From a checkpoint of a small model that predicts nearness at each pixel.
Model: 2.81M parameters, activation silu.
Data: trained on larger renderings of crowded toy scenes, 45211 training examples, 70.2 epochs.
Rows from block 8 of a small model that predicts nearness at each pixel, named by matrix and row number. Rows with one number belong to one channel. Each number is 50 + 12 x the weight over its row's rms, rounded and kept within 0 to 99. All counts start at 0.
After each channel's rows are labels from the 100 images, of 14848, where the channel reaches its highest value: "place" is the part of the image that holds the peak. Only what is clearly more common there than usual is listed. The data: larger renderings of crowded toy scenes.
# convs1: 3x3 conv (model.decb.0.0.convs.1.weight, 96x96x3x3, each kernel summed), inputs 0-95
# convs2: expand pointwise conv (model.decb.0.0.convs.2.weight, 192x96x1x1, transposed), outputs 0-95

convs1.54:50 50 50 50 50 46 50 50 60 50 50 42 56 50 50 50 50 50 50 55 50 57 50 50 50 50 50 69 50 50 50 50 50 50 50 50 50 50 50 50 50 50 50 50 00 50 50 50 50 50 50 31 50 48 51 50 50 50 50 11 50 50 34 50 50 53 10 50 02 50 51 50 50 50 49 50 50 50 50 50 50 50 50 50 47 50 50 50 50 48 50 50 50 51 50 50
convs2.54:50 50 50 50 50 99 50 50 50 50 50 50 50 50 50 14 64 50 50 50 50 50 50 50 50 58 50 50 50 50 50 67 59 87 50 50 50 64 50 52 50 66 50 50 50 50 50 50 50 50 50 50 50 50 50 50 50 50 50 50 50 50 50 50 50 50 50 55 50 50 50 50 50 50 50 50 50 50 50 50 50 50 42 50 50 50 50 50 50 50 50 50 50 50 69 50
place: top left; top right

convs1.67:99 50 54 50 50 52 57 50 99 54 50 50 94 50 50 50 67 50 50 53 50 97 50 52 50 50 50 50 50 58 50 50 62 54 50 50 50 50 50 56 50 50 50 50 40 50 50 50 50 50 50 29 50 50 50 50 50 50 50 27 50 50 50 50 50 50 37 50 29 50 50 50 50 50 62 50 45 50 50 78 50 51 57 50 50 50 50 50 54 38 41 82 49 53 50 50
convs2.67:50 50 50 50 50 50 51 50 50 50 50 50 50 50 50 50 50 50 50 50 50 50 50 50 50 50 50 50 50 50 50 50 50 50 50 50 50 50 50 48 50 50 50 50 50 50 50 91 50 50 50 50 50 50 50 50 50 50 50 50 50 50 50 50 51 50 50 50 50 50 50 50 50 50 50 50 50 50 50 50 50 50 50 50 50 50 50 50 50 50 50 50 50 50 50 50
place: bottom right

convs1.34:50 50 50 50 50 50 50 50 99 50 50 50 99 50 50 50 50 50 50 51 50 50 50 50 50 50 50 50 50 50 50 50 50 50 50 50 50 50 50 50 50 72 50 50 40 50 50 50 50 50 50 00 50 50 50 50 50 50 50 21 50 50 50 50 50 50 39 50 14 50 50 50 50 48 50 50 50 50 50 50 50 50 50 50 50 50 50 50 50 50 50 50 50 50 50 50
convs2.34:50 50 50 50 50 50 29 50 50 50 50 49 50 50 50 50 50 49 50 49 50 50 50 50 50 50 50 50 50 50 50 50 50 50 50 50 50 51 39 50 50 50 50 50 50 50 50 99 50 50 50 50 50 50 50 50 49 56 50 50 50 50 50 50 50 51 50 50 50 50 50 51 50 50 50 50 50 55 50 50 50 50 50 50 50 58 51 50 50 50 50 50 50 50 50 50
place: top right

convs1.28:50 50 50 53 50 50 50 50 50 65 50 50 50 50 84 50 50 50 50 50 50 50 50 50 50 50 50 50 53 50 50 50 50 50 50 44 50 42 50 50 50 50 50 50 99 22 50 39 50 50 50 50 50 50 50 00 50 50 50 50 50 50 50 50 40 50 50 50 50 50 50 50 50 50 50 50 50 50 50 50 50 51 55 50 60 50 50 50 50 33 50 50 49 52 50 50
convs2.28:50 50 50 50 50 50 50 50 50 50 50 50 50 50 50 50 50 50 50 50 50 50 50 50 50 50 50 50 50 50 50 50 50 50 50 50 26 06 50 50 50 50 50 50 50 50 50 00 50 50 50 50 50 50 50 50 50 50 50 50 50 50 50 50 50 50 50 50 50 50 50 50 50 50 50 50 50 50 50 50 50 50 84 50 50 50 50 50 50 50 50 50 24 50 50 50
place: bottom centre

convs1.27:40 50 45 50 50 54 40 50 33 50 50 50 39 50 50 53 38 50 50 49 50 55 50 46 50 47 53 52 50 50 50 50 49 50 50 59 50 86 50 50 50 58 50 50 00 72 50 54 50 57 50 00 50 70 50 50 50 50 50 42 50 50 35 50 23 75 21 50 40 50 50 64 50 50 37 50 49 50 50 37 50 51 50 50 33 50 50 50 55 50 50 40 51 50 50 50
convs2.27:42 50 50 50 50 99 50 50 50 38 50 50 50 50 50 50 89 50 50 50 50 50 50 50 50 50 41 50 50 50 50 85 57 50 50 50 50 50 50 50 50 50 50 50 50 50 50 50 50 50 43 50 50 50 50 67 76 51 54 50 50 53 50 85 50 50 50 50 50 50 50 50 50 50 50 65 50 52 50 70 50 50 50 83 50 53 53 50 50 56 50 50 50 50 75 50
place: top centre; top left

convs1.3:92 50 54 50 50 50 84 50 71 51 50 50 76 50 53 50 62 50 50 50 50 79 50 50 50 50 50 50 50 50 50 50 50 50 50 50 50 50 50 50 50 50 50 50 50 50 50 50 50 50 50 50 50 50 50 50 50 50 50 50 50 50 27 50 50 55 50 50 50 50 50 50 50 13 94 50 50 50 50 97 50 53 54 50 75 50 50 50 50 47 51 96 52 50 50 50
convs2.3:50 50 50 50 50 50 50 50 50 50 50 50 50 48 50 60 50 50 50 57 50 50 50 50 50 50 50 50 50 50 50 50 50 50 50 50 50 50 50 50 80 50 50 50 50 50 79 50 50 50 50 50 50 50 50 50 50 50 39 50 50 50 50 50 50 50 50 50 89 50 50 50 50 50 50 50 50 50 50 50 50 50 50 50 50 50 50 50 50 50 50 50 00 50 50 50
place: bottom right

convs1.53:50 51 50 50 50 50 50 50 50 50 50 50 50 50 50 50 50 50 50 54 50 50 50 50 50 50 50 51 50 50 50 50 50 50 50 50 50 61 50 50 50 91 50 50 00 61 50 71 50 40 50 37 50 20 50 50 50 50 50 40 50 50 50 50 50 51 42 50 38 50 50 60 51 50 50 50 50 50 50 50 50 48 50 50 50 50 51 50 50 50 49 50 47 52 50 50
convs2.53:50 50 50 50 50 50 50 50 50 50 50 50 50 50 50 38 50 50 50 50 50 50 50 50 50 50 50 50 50 50 50 50 50 50 50 50 80 50 50 50 50 50 50 50 50 50 50 50 50 50 50 50 50 50 50 50 50 50 50 50 50 50 50 50 50 50 50 50 50 50 50 50 50 50 50 50 50 50 50 50 50 50 50 50 50 50 51 50 50 50 50 50 59 50 50 50
place: centre; middle right

convs1.62:45 27 35 49 41 38 45 35 41 40 41 39 43 41 42 41 43 45 46 21 24 45 34 37 50 48 50 56 50 50 49 50 50 50 50 41 50 08 50 50 50 33 50 50 00 39 50 47 51 61 56 58 60 63 48 62 50 50 50 50 40 51 50 48 52 33 55 53 46 59 53 60 36 52 45 48 52 50 56 45 43 60 41 51 45 43 56 53 49 30 55 45 59 49 50 45
convs2.62:28 45 50 38 50 76 38 50 51 29 30 56 56 50 53 29 72 61 48 50 50 50 50 50 50 58 27 50 50 58 69 65 76 72 72 73 50 51 39 51 50 73 50 50 50 50 49 50 50 50 50 46 50 52 50 66 59 50 66 50 50 69 60 50 50 50 50 59 50 50 50 50 50 56 74 50 57 50 50 65 57 50 50 67 50 50 69 50 50 58 56 50 66 50 69 64
place: top centre

convs1.24:55 50 53 50 50 50 50 50 52 56 50 50 52 50 51 50 50 50 50 50 50 55 50 50 50 50 50 50 50 50 50 50 50 50 50 50 50 58 50 50 50 51 50 50 48 50 50 50 54 50 50 00 50 50 51 51 64 64 50 00 80 64 50 51 47 56 12 55 00 53 59 54 51 50 51 50 33 50 50 50 50 58 74 51 48 50 52 50 54 26 65 50 56 53 50 50
convs2.24:50 50 50 50 50 50 50 50 50 50 50 51 50 67 50 50 50 50 50 50 50 50 50 50 50 50 50 50 50 48 49 50 50 50 50 50 49 80 50 39 50 50 50 50 50 38 51 69 50 50 50 50 50 50 50 50 50 50 50 50 50 50 50 50 50 50 50 50 50 50 50 50 50 50 50 50 50 50 50 50 50 50 49 50 50 50 50 50 50 50 50 50 50 50 50 50
place: top left

convs1.80:29 22 46 50 50 42 25 44 37 50 48 44 34 35 50 43 26 50 50 34 41 43 47 47 45 49 50 46 50 50 50 50 50 50 50 50 50 14 50 50 50 43 50 50 16 50 50 50 63 43 76 48 60 50 63 61 67 75 56 39 55 64 40 52 50 52 49 57 24 67 67 56 45 57 25 50 42 50 51 27 47 66 50 66 20 50 62 59 50 36 49 35 65 50 54 48
convs2.80:50 50 50 50 50 65 47 50 61 46 50 55 53 50 50 50 60 55 50 71 50 50 00 50 50 50 50 50 50 50 50 63 63 71 65 50 50 54 50 50 50 54 50 50 50 50 50 51 50 50 50 50 50 50 50 63 55 50 53 50 50 60 50 72 50 50 50 54 50 50 50 50 53 50 59 50 52 50 50 54 50 50 50 56 50 50 50 50 50 52 50 50 50 50 66 50
place: top centre; top left

convs1.10:57 36 50 64 56 50 41 50 62 55 50 50 57 50 61 49 47 50 52 50 50 93 50 50 50 50 50 51 55 50 50 51 50 50 50 50 50 50 58 50 50 50 50 50 11 50 50 50 50 50 50 50 50 50 50 48 50 50 50 50 55 50 00 50 42 52 50 51 50 50 50 80 53 50 44 68 23 49 50 42 50 52 68 51 22 50 52 50 72 14 47 43 51 52 52 61
convs2.10:15 50 50 50 50 99 41 50 50 14 21 50 50 50 50 21 81 50 50 50 50 50 50 50 50 50 17 50 50 50 50 63 65 81 82 50 50 50 45 50 50 50 50 50 50 50 50 50 50 50 50 50 50 50 50 50 60 50 64 50 50 50 50 50 50 50 50 50 50 50 50 50 50 50 50 50 50 50 99 80 50 50 50 73 50 50 50 50 50 50 50 50 50 50 83 56
place: top left

convs1.51:64 17 42 44 47 44 66 45 78 52 42 41 83 49 45 53 54 69 49 50 47 69 41 45 50 59 50 51 53 50 50 50 50 51 55 50 50 32 50 50 50 53 50 50 19 50 50 50 51 42 53 25 50 47 50 50 55 50 50 34 54 52 43 50 50 63 36 50 29 55 50 52 47 38 65 40 20 45 42 59 48 64 54 55 51 46 30 50 44 00 37 63 63 35 51 37
convs2.51:38 43 50 26 50 50 28 50 50 50 41 50 50 50 50 22 50 50 50 59 50 50 50 43 50 50 42 50 50 72 82 50 75 50 62 74 50 50 24 70 50 86 50 50 38 49 32 50 50 50 50 40 50 50 50 50 50 49 57 50 50 50 71 50 46 50 50 75 50 50 50 50 50 56 61 50 50 49 50 50 55 50 50 50 50 49 61 50 50 50 50 50 67 50 57 59
place: top left; top centre

convs1.66:50 50 50 50 50 50 50 50 50 50 50 50 50 50 50 50 50 50 50 50 50 50 50 50 50 50 50 50 50 50 50 50 50 50 50 50 50 50 50 50 50 99 50 50 00 50 50 52 50 50 50 21 50 37 50 50 50 50 50 37 50 50 50 50 50 53 39 50 34 50 50 53 50 50 50 50 50 50 50 50 50 50 50 50 50 50 50 50 50 50 51 50 49 50 50 50
convs2.66:50 50 50 50 50 50 50 50 50 50 50 50 50 50 50 50 50 50 50 50 50 50 50 50 50 50 50 50 50 50 50 50 50 50 50 50 58 50 50 50 50 50 50 50 50 50 50 50 50 50 50 50 50 50 50 50 50 50 50 50 50 50 50 50 50 50 50 50 50 50 50 50 50 50 50 50 50 50 50 50 50 50 50 50 50 50 50 50 50 50 50 50 50 50 50 50
place: middle left; centre

convs1.45:36 50 31 50 50 50 35 50 29 48 47 50 35 44 50 43 34 50 50 45 50 35 50 45 50 43 50 56 50 50 50 50 45 47 50 50 50 50 50 50 50 50 50 50 00 50 50 50 50 77 50 25 59 99 50 50 50 50 50 37 51 50 37 50 22 55 28 50 29 50 50 57 50 51 33 50 44 50 50 34 50 51 50 50 27 50 50 50 53 46 48 35 51 50 50 50
convs2.45:29 50 50 50 50 90 50 50 50 33 44 50 50 50 50 40 79 50 50 50 50 50 50 50 50 50 29 50 50 50 50 74 52 56 58 50 50 50 50 50 50 50 50 50 50 50 50 50 50 50 50 50 50 50 50 65 56 55 50 50 50 54 50 65 50 50 50 50 50 50 50 54 50 50 50 50 50 58 50 60 50 50 50 67 50 59 55 50 50 50 50 50 52 50 63 50
place: top centre; top left

convs1.1:83 51 59 60 53 50 50 50 82 50 50 50 80 50 53 50 50 50 52 50 50 99 50 50 50 50 50 51 50 50 50 50 50 50 50 50 50 50 50 50 50 50 50 50 12 50 50 50 50 50 50 36 50 50 50 50 50 50 50 45 50 50 50 50 43 73 43 50 48 50 50 78 54 50 59 50 28 50 50 54 50 52 55 51 42 50 53 50 51 32 56 55 51 53 50 50
convs2.1:12 50 50 50 50 99 50 50 50 29 26 50 50 50 50 16 73 50 50 50 50 50 50 50 50 50 08 50 50 50 52 60 78 63 74 56 50 50 50 50 50 64 50 50 50 50 50 50 50 50 50 50 50 50 50 60 63 50 63 50 50 56 50 84 50 50 50 50 50 50 50 50 50 50 50 50 50 50 50 79 50 50 50 77 50 50 51 50 50 58 50 50 50 50 84 65
place: top centre; top left

convs1.91:58 50 50 50 50 51 50 50 99 50 50 51 99 50 50 51 50 50 50 56 50 50 50 50 50 50 50 50 50 50 50 50 50 50 50 50 50 50 50 50 50 50 50 50 47 50 50 50 50 50 50 00 50 50 50 50 50 50 50 25 50 50 50 50 50 50 34 50 11 50 50 50 50 50 53 50 50 50 50 50 50 50 50 50 50 50 50 50 50 17 40 50 50 50 50 50
convs2.91:49 50 50 50 50 50 51 50 50 50 50 50 50 50 50 49 50 50 50 50 50 50 50 50 80 50 49 50 50 50 52 50 50 50 50 50 50 99 50 51 50 51 50 50 50 50 50 99 50 50 50 50 50 50 50 50 50 50 50 50 50 50 50 50 50 50 50 50 50 50 50 50 50 50 50 50 50 50 50 50 50 50 50 50 50 50 50 50 50 50 50 50 50 50 52 50
place: top right

convs1.25:50 50 50 50 53 50 59 50 72 61 50 50 70 50 73 50 63 50 50 50 50 50 50 65 50 50 50 50 62 50 50 50 50 50 50 43 50 50 79 50 50 50 50 50 88 14 50 42 50 50 50 50 50 56 50 42 50 50 50 50 50 50 50 50 50 50 50 50 50 50 50 50 50 50 98 50 42 49 50 50 50 51 53 50 99 50 50 50 50 28 50 50 47 52 50 50
convs2.25:50 50 50 50 50 50 50 50 50 50 50 50 50 50 50 50 50 50 50 50 48 50 50 50 50 50 50 50 50 50 50 50 50 50 50 50 49 00 50 50 50 50 50 50 50 50 50 00 50 50 50 50 50 50 50 50 50 50 50 50 50 50 50 50 50 50 50 50 50 50 50 50 50 50 50 50 50 50 50 50 50 50 98 50 50 50 50 50 50 50 50 50 50 50 50 50
place: bottom centre

convs1.95:50 49 56 50 50 50 50 50 46 50 50 50 50 50 50 50 50 50 50 66 50 51 50 50 50 50 50 51 50 50 50 50 50 50 50 50 50 50 50 50 50 50 50 50 00 50 50 50 50 50 50 32 44 50 50 50 50 50 50 50 50 50 50 50 50 50 47 50 00 51 50 49 53 50 50 50 50 50 50 50 50 51 50 50 50 50 51 50 50 30 28 50 50 56 50 50
convs2.95:50 50 50 50 50 69 50 50 57 50 50 65 73 50 50 50 50 61 50 50 50 50 50 50 50 50 50 50 50 50 50 50 82 96 82 50 50 50 50 50 50 50 50 50 50 50 50 50 50 50 50 50 50 50 50 50 52 50 50 50 50 50 50 50 50 50 50 50 50 50 50 50 50 50 56 50 50 50 50 50 50 50 50 50 50 50 50 50 50 50 50 50 50 50 95 50
place: top left

convs1.13:46 49 47 50 50 47 36 49 12 50 48 49 31 49 45 37 35 50 50 50 49 32 50 49 50 50 50 53 50 50 50 50 50 50 50 50 50 50 50 50 50 50 50 50 05 50 50 50 50 50 50 26 50 50 50 53 50 54 50 48 55 50 50 50 40 50 46 51 47 59 52 89 52 50 06 50 37 50 51 20 50 53 56 51 04 50 51 51 50 35 68 18 51 52 51 50
convs2.13:33 50 50 50 50 99 50 50 50 35 41 50 50 50 60 39 85 50 50 50 50 50 50 50 50 50 32 50 50 50 50 76 50 51 71 50 50 50 50 50 30 62 50 50 50 50 50 50 50 50 50 50 50 50 50 92 50 51 64 50 50 74 50 73 50 50 50 50 50 50 50 53 50 50 50 50 50 52 78 66 50 50 50 82 50 55 50 50 50 83 50 50 50 50 78 63
place: top left

convs1.0:56 51 70 50 51 50 49 50 69 50 50 50 62 50 50 50 50 50 50 56 50 93 50 50 50 50 50 51 50 50 50 50 50 50 50 50 50 50 50 50 50 50 50 50 01 50 50 50 50 50 50 00 50 50 50 50 50 53 50 33 50 50 50 50 28 73 26 50 23 50 50 68 55 50 50 50 24 50 50 50 50 51 65 50 32 50 52 50 50 39 58 50 51 53 50 50
convs2.0:18 50 50 50 50 99 50 50 50 46 38 50 50 50 50 23 85 50 50 50 50 50 50 50 50 50 19 50 50 50 50 64 70 64 89 50 50 50 50 50 50 50 50 50 50 50 50 50 50 50 50 50 50 50 50 50 50 50 50 50 50 50 50 76 50 50 50 50 50 50 50 50 50 50 50 50 50 50 50 72 50 50 50 65 50 50 50 50 50 50 50 50 50 50 74 50
place: top centre; top left

convs1.94:50 49 50 55 58 58 53 55 51 58 63 61 50 57 56 58 51 50 54 50 50 48 60 57 50 63 50 50 58 50 50 50 50 50 65 48 50 25 54 50 50 50 50 50 95 46 50 49 36 50 33 74 50 50 35 27 37 37 39 76 38 36 50 44 36 35 72 32 75 32 35 31 44 50 52 58 28 39 44 50 50 36 60 41 82 47 38 50 63 23 34 50 38 44 47 61
convs2.94:55 50 50 50 50 24 50 50 50 68 51 50 50 43 50 77 36 50 50 50 50 50 50 53 59 50 50 51 50 50 50 50 50 47 35 50 20 16 56 50 50 50 50 50 50 62 50 34 50 51 50 50 50 50 50 50 50 55 35 50 50 50 50 50 50 50 50 50 50 52 50 54 50 50 50 50 50 55 50 30 51 50 63 37 50 53 40 50 50 50 50 46 30 50 33 50
place: bottom centre

convs1.33:54 50 57 50 50 50 50 50 99 50 50 50 99 50 50 50 52 50 50 50 50 80 50 84 50 50 50 50 67 50 50 50 50 50 54 49 50 50 63 50 50 50 50 50 50 31 50 50 50 54 50 50 50 54 50 50 50 50 50 50 50 50 50 50 50 50 50 50 50 50 50 50 50 50 99 50 40 50 50 60 50 51 50 50 86 50 50 50 50 44 50 50 51 51 50 50
convs2.33:50 50 50 50 50 50 50 50 50 50 50 50 50 50 50 50 50 50 50 50 47 50 50 50 50 50 50 50 50 50 50 50 50 50 50 50 50 00 50 50 50 50 50 50 50 50 50 00 50 50 50 50 50 50 50 50 50 50 50 50 50 50 50 50 50 50 50 50 50 50 51 50 50 50 50 50 50 50 50 50 50 50 99 50 50 50 50 50 50 50 50 50 50 50 50 50
place: bottom left

convs1.35:50 50 50 52 50 50 99 50 82 84 59 50 86 50 78 50 50 50 50 50 50 50 50 50 50 50 50 50 52 50 50 50 50 50 52 50 50 50 50 50 50 72 50 50 50 24 50 41 50 50 50 50 50 50 50 05 50 50 50 50 50 50 50 50 50 50 50 50 50 50 50 50 50 50 80 50 50 50 50 50 50 50 59 50 97 50 50 50 50 50 49 50 50 50 50 50
convs2.35:50 50 50 50 50 50 50 50 50 50 50 50 50 50 50 50 50 50 50 50 50 50 50 50 50 50 50 42 50 50 50 50 50 50 50 50 49 50 50 50 50 50 50 50 50 50 50 50 50 50 50 50 50 50 50 50 50 50 50 50 50 50 50 50 50 50 50 50 50 50 50 50 50 50 50 50 50 50 50 50 50 50 72 50 50 50 50 50 50 50 50 50 32 50 50 50
place: bottom left

convs1.61:50 50 54 52 50 59 61 52 72 63 76 60 72 52 82 56 63 50 50 50 50 53 55 62 50 54 50 50 52 50 50 50 54 50 50 50 50 21 50 50 50 50 50 50 99 49 50 50 47 50 44 67 50 50 44 18 47 50 50 64 44 45 52 50 50 40 62 40 59 33 42 25 53 50 78 50 50 50 50 60 50 46 55 65 89 51 50 50 50 49 49 52 52 53 50 54
convs2.61:50 50 50 50 50 46 50 50 50 50 50 50 50 39 50 50 50 50 50 50 50 50 50 50 50 50 50 50 50 50 50 50 50 50 50 50 50 00 50 50 50 50 50 50 50 61 50 00 50 50 50 50 50 50 50 50 50 51 34 50 50 50 35 50 50 50 50 20 50 50 50 50 50 50 50 50 49 51 50 40 51 50 50 50 50 51 50 50 50 50 50 50 24 50 30 50
place: bottom centre

convs1.42:98 48 59 50 50 50 57 50 99 50 50 50 99 50 50 50 50 50 50 64 50 82 50 50 50 50 50 50 50 50 50 50 52 50 50 57 50 52 50 50 50 54 50 50 45 53 50 50 50 49 50 29 50 50 50 50 50 50 50 50 50 50 49 50 50 50 50 50 46 50 50 50 50 45 89 50 50 50 50 83 50 57 50 50 52 50 50 50 50 46 47 86 54 54 50 50
convs2.42:50 50 50 50 50 50 32 50 50 50 50 50 50 50 50 50 50 50 50 50 50 50 50 50 50 50 50 50 50 50 50 50 50 50 50 50 50 90 42 25 50 50 50 50 50 50 50 99 50 50 50 50 50 50 50 50 50 50 50 50 50 50 50 50 50 50 50 50 50 50 50 50 50 50 50 50 50 50 50 50 50 50 50 50 50 50 50 50 50 50 50 50 50 50 50 50
place: bottom right

convs1.56:65 50 99 50 50 52 78 50 98 56 60 53 98 50 52 51 85 52 50 50 50 64 53 59 50 67 50 50 50 50 50 50 60 58 50 50 50 24 50 50 50 50 50 50 50 50 50 50 50 30 50 50 50 46 50 50 50 50 50 50 50 50 50 50 50 50 50 50 50 50 50 50 50 37 83 50 50 50 50 70 50 48 53 50 63 50 50 50 52 48 48 67 49 50 50 53
convs2.56:50 50 50 50 50 50 50 50 50 50 50 50 50 49 50 50 50 50 50 52 50 50 50 50 50 50 50 50 50 51 50 50 50 50 50 50 50 49 50 51 50 50 50 50 50 50 50 49 50 50 50 50 50 50 50 50 50 50 50 50 50 50 50 50 50 50 50 00 50 50 50 50 50 50 50 50 50 50 50 50 50 50 50 50 50 50 50 50 50 50 50 50 50 50 50 50
place: bottom right

convs1.77:50 50 50 53 50 76 51 81 53 48 63 77 50 57 55 56 50 47 49 50 73 50 68 53 50 52 50 50 52 50 50 50 51 51 50 50 50 50 51 50 50 50 50 50 81 50 50 50 22 50 41 71 49 50 31 37 20 29 38 77 27 25 50 43 54 49 65 29 77 17 22 36 54 50 52 50 51 50 50 51 56 49 47 36 64 50 50 46 46 50 51 50 41 52 50 59
convs2.77:50 50 50 50 50 00 50 50 50 95 50 50 26 39 41 50 29 50 50 50 50 50 50 50 50 50 50 50 50 50 50 39 50 02 37 50 50 50 50 50 50 50 50 50 50 69 50 50 50 50 50 50 50 50 50 50 42 52 46 50 50 37 50 50 50 50 50 00 50 50 50 51 50 50 35 50 50 52 50 21 50 50 50 25 50 51 50 50 50 50 50 50 50 50 19 50
place: bottom centre